From a checkpoint of a small audio captioner: 4400 steps, 78125 training examples.
Rows from block 8 of the audio encoder, named by matrix and row number. Each number is 500 + 50 x the weight over its row's rms, rounded and kept within 0 to 999. All counts start at 0. Numbers have three digits each. After the name is the row's rms in percent of the matrix's.
# conv: width-5 conv, dilation 2 (encoder.blocks.8.conv.weight, 192x192x5), inputs 88-109, a 5 kernel for each
conv.92 092:420516483527493432465552450423499492435490397492422549554515574477520468492444455516513457555446477404554570526425470500454560538519522427449510462523476547474555489458547535502509418524588462502536530332498540509461459533435477499512503561548517596450480562545497411487474466440529525562438562521463448553490484573432469611439513
conv.93 106:428403478500404554459597455493443530559436529478512543545512506576466532473434540502563494421474402516496523510446521517409597492562476419496587572437526429459475544472483431582426584547559541526404504479466465390534519509388536447564418522561487526412461503548419562496533500513513415409486497591525485473454379543419587573511435
conv.94 092:574552510460520452485516459549598453485461408457472421457574398463536525418479541568433506579478544498509418545475422537541555494497541442473470460619577482516496489455414544525640467455508424474539464541533498553604461465533452536543538498533507415524522460489476515459519468534458532538582556503504420434470533455516599457525427
conv.95 100:476524413469528479466500609508521403535501494499584400380562476509441596481424486540564470547488484476442467583430393551513453450495509515568523349476522580445570454522485547470517454487530510677563488417503454494455501513516526458508410507501499507516511524511489605427468519488515482537466476479498554530555396489564545495414485
conv.96 103:538375576479514549458511467513494446519476497527510375411539571497424571499575555481553464525468479503507489494491479498490467409505535524538514563539542464422572511493528478517597470522575590435521477574499570457613474494495454647425501429528493551525479496461482486582461511522593471623499534411534476514411557552580483619472513
conv.97 091:478557457504487423504460509448497570406515457515480519381526505474583465528447510506434457539521603419460521467535432505473620507483452488529531451493496552491480534566507498450626486514381498535532480551536498465521548561454518514506509531505478515477524510496477575546444505581424507501460502501482501592541423554424518542589531
conv.98 101:534544532396512554504449487468473496470472513453573384493520526459542561453494557470516515561480606497472510604381517482492448475534471614519461431523420514540549533502472468548411484391553473493579485442529509648488558399494586436487541518487490574527480501494536432476455593469430563483566597441520496475412517509557483409570540
conv.99 116:562508546541471425491455502474487479410496484527594431523466575440460532467439509506495477626483479510488420538504504489564471473525477428529529496480538579359502542507473621422600516506507379529424476438514390407490466544541578491521444504468550434462452472557486501487537452502412486498560530475413325419445562569419467549501681
conv.100 092:602485504549576557480445554481451529333622527455525532502518476541504547426479540432516409496556444555604570469440458510480505554460562464436519521561476496519543430514468474575499370504536478435564438423500579537498513481460451556473484485526455561481544512524515443465390581355459574521461454575471531412471556395442454563528524
conv.101 099:519619424588463594538525395508478487553412522488443491582481438463524452464528562445446479581521467531447521608424486495529475529493435491522526455554423477526466559468470484548483485546474517465610536504510480476558511382543504530559474446532523539526533506466477548524577507499391588474523438534541495515442474498526372479536486
conv.102 108:423542518482504486447562518398533380467441494544486460488476542486500550463453436523457498471470493514436463546519431455526473459501479538457493589423498486453561414450524444507458505497519437416506548465512454476519497459572447514506488500397535510522496453522464459547572509415437499419548496513510547510360456447519499518526534
conv.103 094:523571549470505373508516516473542414461571437436518434544514468397461479450489436455559444518465512548493472435602427504510509494494500596486487485559499474548467534533530502532412521504528528542505458613490493444561444394447476511476582538363515508523546504555545436483416385468441521426518451528445492521519556450554405486507492
conv.104 101:524536394547414451633541447546601738439525551571546536560536523499506587441543603616488532577503489528557451736373440608535408541479483640474477529544546408537537487469467499520478471562502507506517469503466551424483474434519436488570444527515427490443460522433496465446502503487562504494387534471509489508497515441557462452495473
conv.105 096:426420501445590496538555495442517432566566531474495592556562514411531500446548532488466569429508505493591633419562564438503524477480572472532543560567516496504473506519558445481466480452478613515611353478586482459604447510551500449494528468517398569527494464484542549478451583453545456498501521553497471545378538565477452640475572
conv.106 105:486492585464610511500501453510427514510449471511447479477515429519510552406538422519500467536520486495503466511542437418491499547448495544526548576516442485534453496448491560511462705558477540390419465521464542473539473553479510542503500411572402477554497459517473460503588558373502541524425507519541476533561526535564473515574447
conv.107 092:452505553483516533424559527550517488578574454487519432606482496547454465500532525559521550472577500537474489502485523515484530434496466433552423564509484548469495473517425578525487433516515549557545466469505598510528480468408487442435483553419501557531486513399555496503430521485398479481475519563503506481508433511459488486514463
conv.108 099:470525483558416494490485464529523485519529489605507413496520496484456493478526449487442487462518450552489617503368451599536396529440506456476506462527537528495487460461491515542386495534343440447540495576617422460507431480614584531478493470627504495485498434513544520497517488545501508571457492553518517421490516466513474476449512
conv.109 090:546548517552480442468502476516563499462473497479520517439537534442520418516449543517500439524536464465496406532468503548513461490526395506558468444496460450457466429554567496461485504587551518399490429476474531603397581451521451568521587529430487494402558531461482440523397485492471483429553481520491604445507446546596580482430550
conv.110 092:452581523469543500511496452468521469487457531543483444395521440443541499473532479555462523481621519435472468452463431557474456516490514481578454517509554539545505566417504447575504523539528535463553412515528528592566509424543499514531450510540420428543516447552445517455451544511470392423618490501538508434524516567546521526369514
conv.111 099:510533475535435530495551404504469468492485487479455451486542522312566464544500415500489484457464540493444455460607541395481512482460517560453558458569519494479476511466495496376528508522417477411572434651518413487540617456489550469537488521418496494474618498480493557488508524573505430594491474439543551473478476481562457510469518
conv.112 104:506430559503516506461529559472403539476475455535508539380480454557527440450433573551486476494461537443566602463514581460438488504402499471505529587408550427577501513475486498486531523551509503555449443603574504507535486483467528482494494536468494524436469538526463466429489498459427387558479479485446578620453597404590486424446537
conv.113 098:375587535613500559450476455525495446516531405531404498379607449468573436528523495520525406515553514490466473484458567551501585479487488368507524470572434533579345498600472452403527486423502473473489484531590441448499446570455490504564504523544416585514555502511546420544459433445574446501450472507509494505458463424536404482465515
conv.114 096:624491494533484448530568542510491455480609444474528458486474463576463558379457545432483565434504461529506529493444417518490493546417429486454535569388464436468568472435511489564393522570357594559480411427428542578522487516474590504385598460532530462473523478505431502518540502524448484465560485523449562479497581606501476426538524
conv.115 090:477533538439393563435554548560485444553545386502420553468460412479462447568454477560465474471468466466536488547507569321509540620435567490469605565560481517529481557490538427460540567492550461503492541497527539564489525516487526513546456516446525572485539547408484452504508459535518418469483426606537430545583536541478476527473530
conv.116 089:547627459468569460525456549549478366542522454497509450564414472483575501530471518537568437540588473414558513536443483513526425532503458520457401581490500474458472539450566534525441548569448518484424486645467444523518487421439464492508505525497539499472485469460570469528508491464471461489414410483593568576569567517532532489481480
conv.117 106:549490514571588495525508482521495482427501518428484480416676555478463478493521482552490502556469459526556498543545477546519520529468473372627456565523418409576522478570441509514626517579374454524577539488531530481583524482423463407591474517539520476568518572426464540515576447479490516489478524564492431512484540572466525582518520
conv.118 111:499452613536417529545479464555482480503472521509471438527547544541424490524534488425498509451462513438491537488472478590505514448541519567461508490400492489567442548495453513579465478461437586459473476531576428462528526624630525487512491559498471455540536490500533438517517526519377625473621467502459512474468546461447486494602502
conv.119 087:491452444509558526538448477599551529457538530469525508544471494512421556456557504522491536413476453497503436452488468405504574387554468464490534425497497509450556470495528507517506526526549496492475413480452509414604493625525547456495501588476493534638459479530550508461472504541493578511417536558495516488451540489497515450446597
conv.120 103:477455605527533440516484467522514531532463433581530443441493429500498482518446556488534440425462447514482339497509481561469520572547480548497456519474524445652530516532591416461517538480398490498486420629622516525480509483505533504508457542503430560621499465538623627453514505438429500498459393509509524418456504466577510449483411
conv.121 099:424533562475469438548422514544492490557425447475548495553487569488528484434421503501466475439567466541504397555520526495412549487476527507605499530434526499539465502501469524523433489537555597460456571510559482550500423485589494557505471558571575443485504499578510527393475485349577440530435444562435487559490477592490495510349518
conv.122 124:486635454503388532518445474538521553465518469513516402454510502479551488523479531525468521538519498552483517514509398519459523410521489460476555512488464457493502475491467467583523628498419485556465500452510511501580514591533528506476507504464523551521516505501543512488423621461468544555512409565596451410513505438496463507527510
conv.123 088:642559525454499500518453590530419480518539536512446537482472570458562555469480558509469501581560455492521525454461570515508487545505489569524469460489519439544555547444656483438507485445478516557515480507438571405527509435579540554517486514543314599604564584509565535504462528608440484498503339471611453554436511473372524477499524
conv.124 103:492485463511498540482446511492487504472512456569475474524498495502489454582504522460477525512384520550483365524481465492522557495488422473368534415566495467500519432496524511478491452466562449512573473470591488451488458509465456532486428535509547422456522500524468497519513512537493456466515545508505610545450427443491475523597413
conv.125 114:433535451513543509402412600453480544522430504467619402554513519541483563448510493468551533447481536487545553442479536512546446497511409531518494485492479518488588448457457615533464535456543469549524511515488547505573533577421511446477475497566527531405422557514551471489551479479520521499473543574514480472578456501477515478449509
conv.126 104:399540656525479459533576385578533494559509569498468552500515554498447521533352542630492504560553449525494522492483559668487505484556550524483471515523577452480484475503472561438516511532564462493572452515440566542460472535492446430632453502467531504509540511539459535534478504580409561531494492517529509423551443554507539391519429
conv.127 106:430424521504517516536480472529464537592504477505510542340574530478478533507435528533468461513453540523503527519380479419484514506491487406454497539454448469385536455480527549531544531452490568428535448518532495602498507637463495499518504531466508513508554420503498600562599457531547494430499534508499506515438512549504512488345559
conv.128 100:413526572461476472566407602558519415519586514513374555445462541481523512475480481507559382462474438580485458578480560535480537511493504521550463428546563549392553516515505506585519495446429546472473515518502549495481594453458489547462533478443513509554482455585496490503496525511513434486561494448503453489562430579482492517488471
conv.129 101:507446394519562476616350512546461542524499502491488558511463507447510525460525473458436564471490436533576542619524411475510448526531464394489544533478418472538577504484498446476517556546507433507453493527459545445466496569522559449470498523456459508494469495507471505491457574455515529502557506501562513579537490470506530474473497
conv.130 097:581554408518515427525536488436544517498483479465536460404518470441611504400523497448527461517535432523535449441576384458529441532511488403512504458456509384541526491527540476492522515542446504603418553516459542511478581604508484447505520537537460489496488470537557518427465470428486606489510538543449575473529558409386537475535503
conv.131 092:573485575540599492425507377511443528500544493516507492410502497507623484392537418533420535500544497485433474522456454519516552526525562497506449472460545489500527511488450439610497536523448483485468630510490523474479454501578582489577483470547547533546443436467587494551441552449452505507450436495569571456448468552560425520399500
conv.132 096:461513475586623529496436499513480469540413562539450383590464519405552561415446548483533523425486475484541556510487374446517456546479475420477564499542476539490471542537459557529472465568473415487524441499506529570563404451582437536505543606460518470496470483473441542498488375505616464452519530474440507415503584470502479502437513
conv.133 102:524524451437464484494525539511518508504434466525538499511610506468527458459562449515482542566417616492449496493459516405496499538482458470518471490529498438509519532559455461472545520422500552638527528546478434559450560454552458520492513497506491538494514505428501488506566460432544608514525507465507374578467468449538469498475552
conv.134 111:509514482496526454521479527631461532577493469471505536460464429530557502548512516483556518423493587568485575581415415623513578519445438501367547407641528485476509502492508495538489398520579560469477497520518441527544638463494464532495465533513474451449472456569396473432306480559530468483428451427490504494450473610509489472476503
conv.135 087:552563489556506438478494573522461524484489513550472425610475505492479551433572491581552409469567437495453461541482566530544579479471522567460558490446544483563422506542509467556503461446441540423581382500508423459550513484510565591457499542574512558480429463499535431473523536419537545460595519437478469486504471479527436527393557
conv.136 108:492461552462417515455456478555521566518418434534468394512578477487532428434446468474526514493558616507446488477482453495538505443477506523551499479563449524479567427591450546458508645541477458593484405519506480482440532475416499503480455497425600378621463499502555513479454428438533537481533535611473486451560495486449549539517484
conv.137 108:494444487508513461475511466557536480441484579549467510489412446514461518559604463568524568484387577406548551431516511539532446480561442469523419568463502496492591447455495465509395473438532461480516506514487455460513522490524545523512477496536548527453471467501491403571494534528493497405536477447500596480431539516428489463520493
conv.138 099:472543482573538485512454483437514396500493449517502549404501539535498544460541544441465493512542454528501456531531490443541543416492480516504506496474454525520503461410532524507556501446445472500558476456568514557451554441531526494492524508451508430528610539487432545594564513444485499517491546502526564534612513492573581432542405
conv.139 104:499435540518552637517481506499570552460503506453530360557507497549455489582636559490449544492585425546457595604376505580507502474516497493433500499487502572446587500488491536479450483392565482487505516485482496465538514503488479450454534496464544465427626525537495468463538436456467554489563482480575465523535560479420384496509525
conv.140 087:557503537450552557513463487514535578489495528502463448513558542562438469474533464489558517468449547536543514499474510459550474595468526539444516417571454575498520559510551431434504486510436417483443509477457542530439514479482482488587493466466510507465475535501535485507465583501451456488632418606496489542491519461536434554510554
conv.141 096:516532528554526504463574532456517551450611409473644404473518515493592538416544438532492580452536494514399601469519455475465543448463585475492597478409510516460394530538486504486491476506428538480528457519515534481408469540591437476565510465508454563511482528596425498502411548555519461486498471524482448499556497513624523380478521
conv.142 114:544454486439501524492524583534517603446483514416467536568421520434483507511529537477474552547489438500452433522533544437501505460525540539563488429518513504578460481511523531472478404574450580608451508481478614379538581456522519398573480496488512527576505508496549537452562544391481502541477540508514484486438465528475430559441460
conv.143 101:550588455573548447454536542443446455494416507426438500510562461513498468513537506539514424423566526512608508514483431544489537482473478438563556489511447480461530426443589494575415541410560426497426546569453539636517469482537515492462505552523469569439524464547629440514482463512494408451496521578460548457488546515564429515446471
conv.144 114:489619485482480443449496548529561531422532466466538431447500510481516506544474521519464510502554497482560585423571500456550502458443551551548538497395581396471505587573414475488460609523450502434482444537549372467509455565442478529480508490546535577511407512464522385521531450458522485548520526513622449531474510433452476513502523
conv.145 092:554470587479491447490482509541471509554479586456525456458599560520536528464520491490500546479418493459534480397618525540454513519527440419470481526498493504560479532473542639420355551576375444403496534501522467476541569534553501533426444490564468534410472504453567473498553424426586471441538415506520493495532455513414484561484448
conv.146 110:430521446470510497513488466551584541472586533565350433492552436591539483608470566401442562608435468513530485526519597528566558370455509457489415506505538471495528511504579460498454503493586470370522437535463506541516499427541507514450416474510435534622474471433568552411463501513498519527462477509568453560480442491492502528410501
conv.147 105:529514524514538557451531477524472541521536381590490412541424425559531554486533546499454568483552471469560368524514495602522471519575572473498572398478540505484516571476520517421432554414486452482431502499408516537463543464483559522508543497520461511515475499541494395481535606439555536493538582486478428516492495420475443492477512
conv.148 097:558480430498531485555523489479550488557586550473541526519582520542480546551485547529501404535568463461450466482582531598460522502475545403470491502545516473569514441534463570466555424472543450541488425552522466535522400419439523483467530499537501527557455505515539487463511475460520553417510558496515518473352468584478488434471587
conv.149 088:488380508436515524522461504469494505528418584535444431523534528522515603544506474522490528444441393496529487465485474583587402603502509471511524529577449482567529475543527551419435579467462477474439412593417486629472497489560491452564598363595405538468533517517476494521619405492490391516534459524549477506517513520523445478505481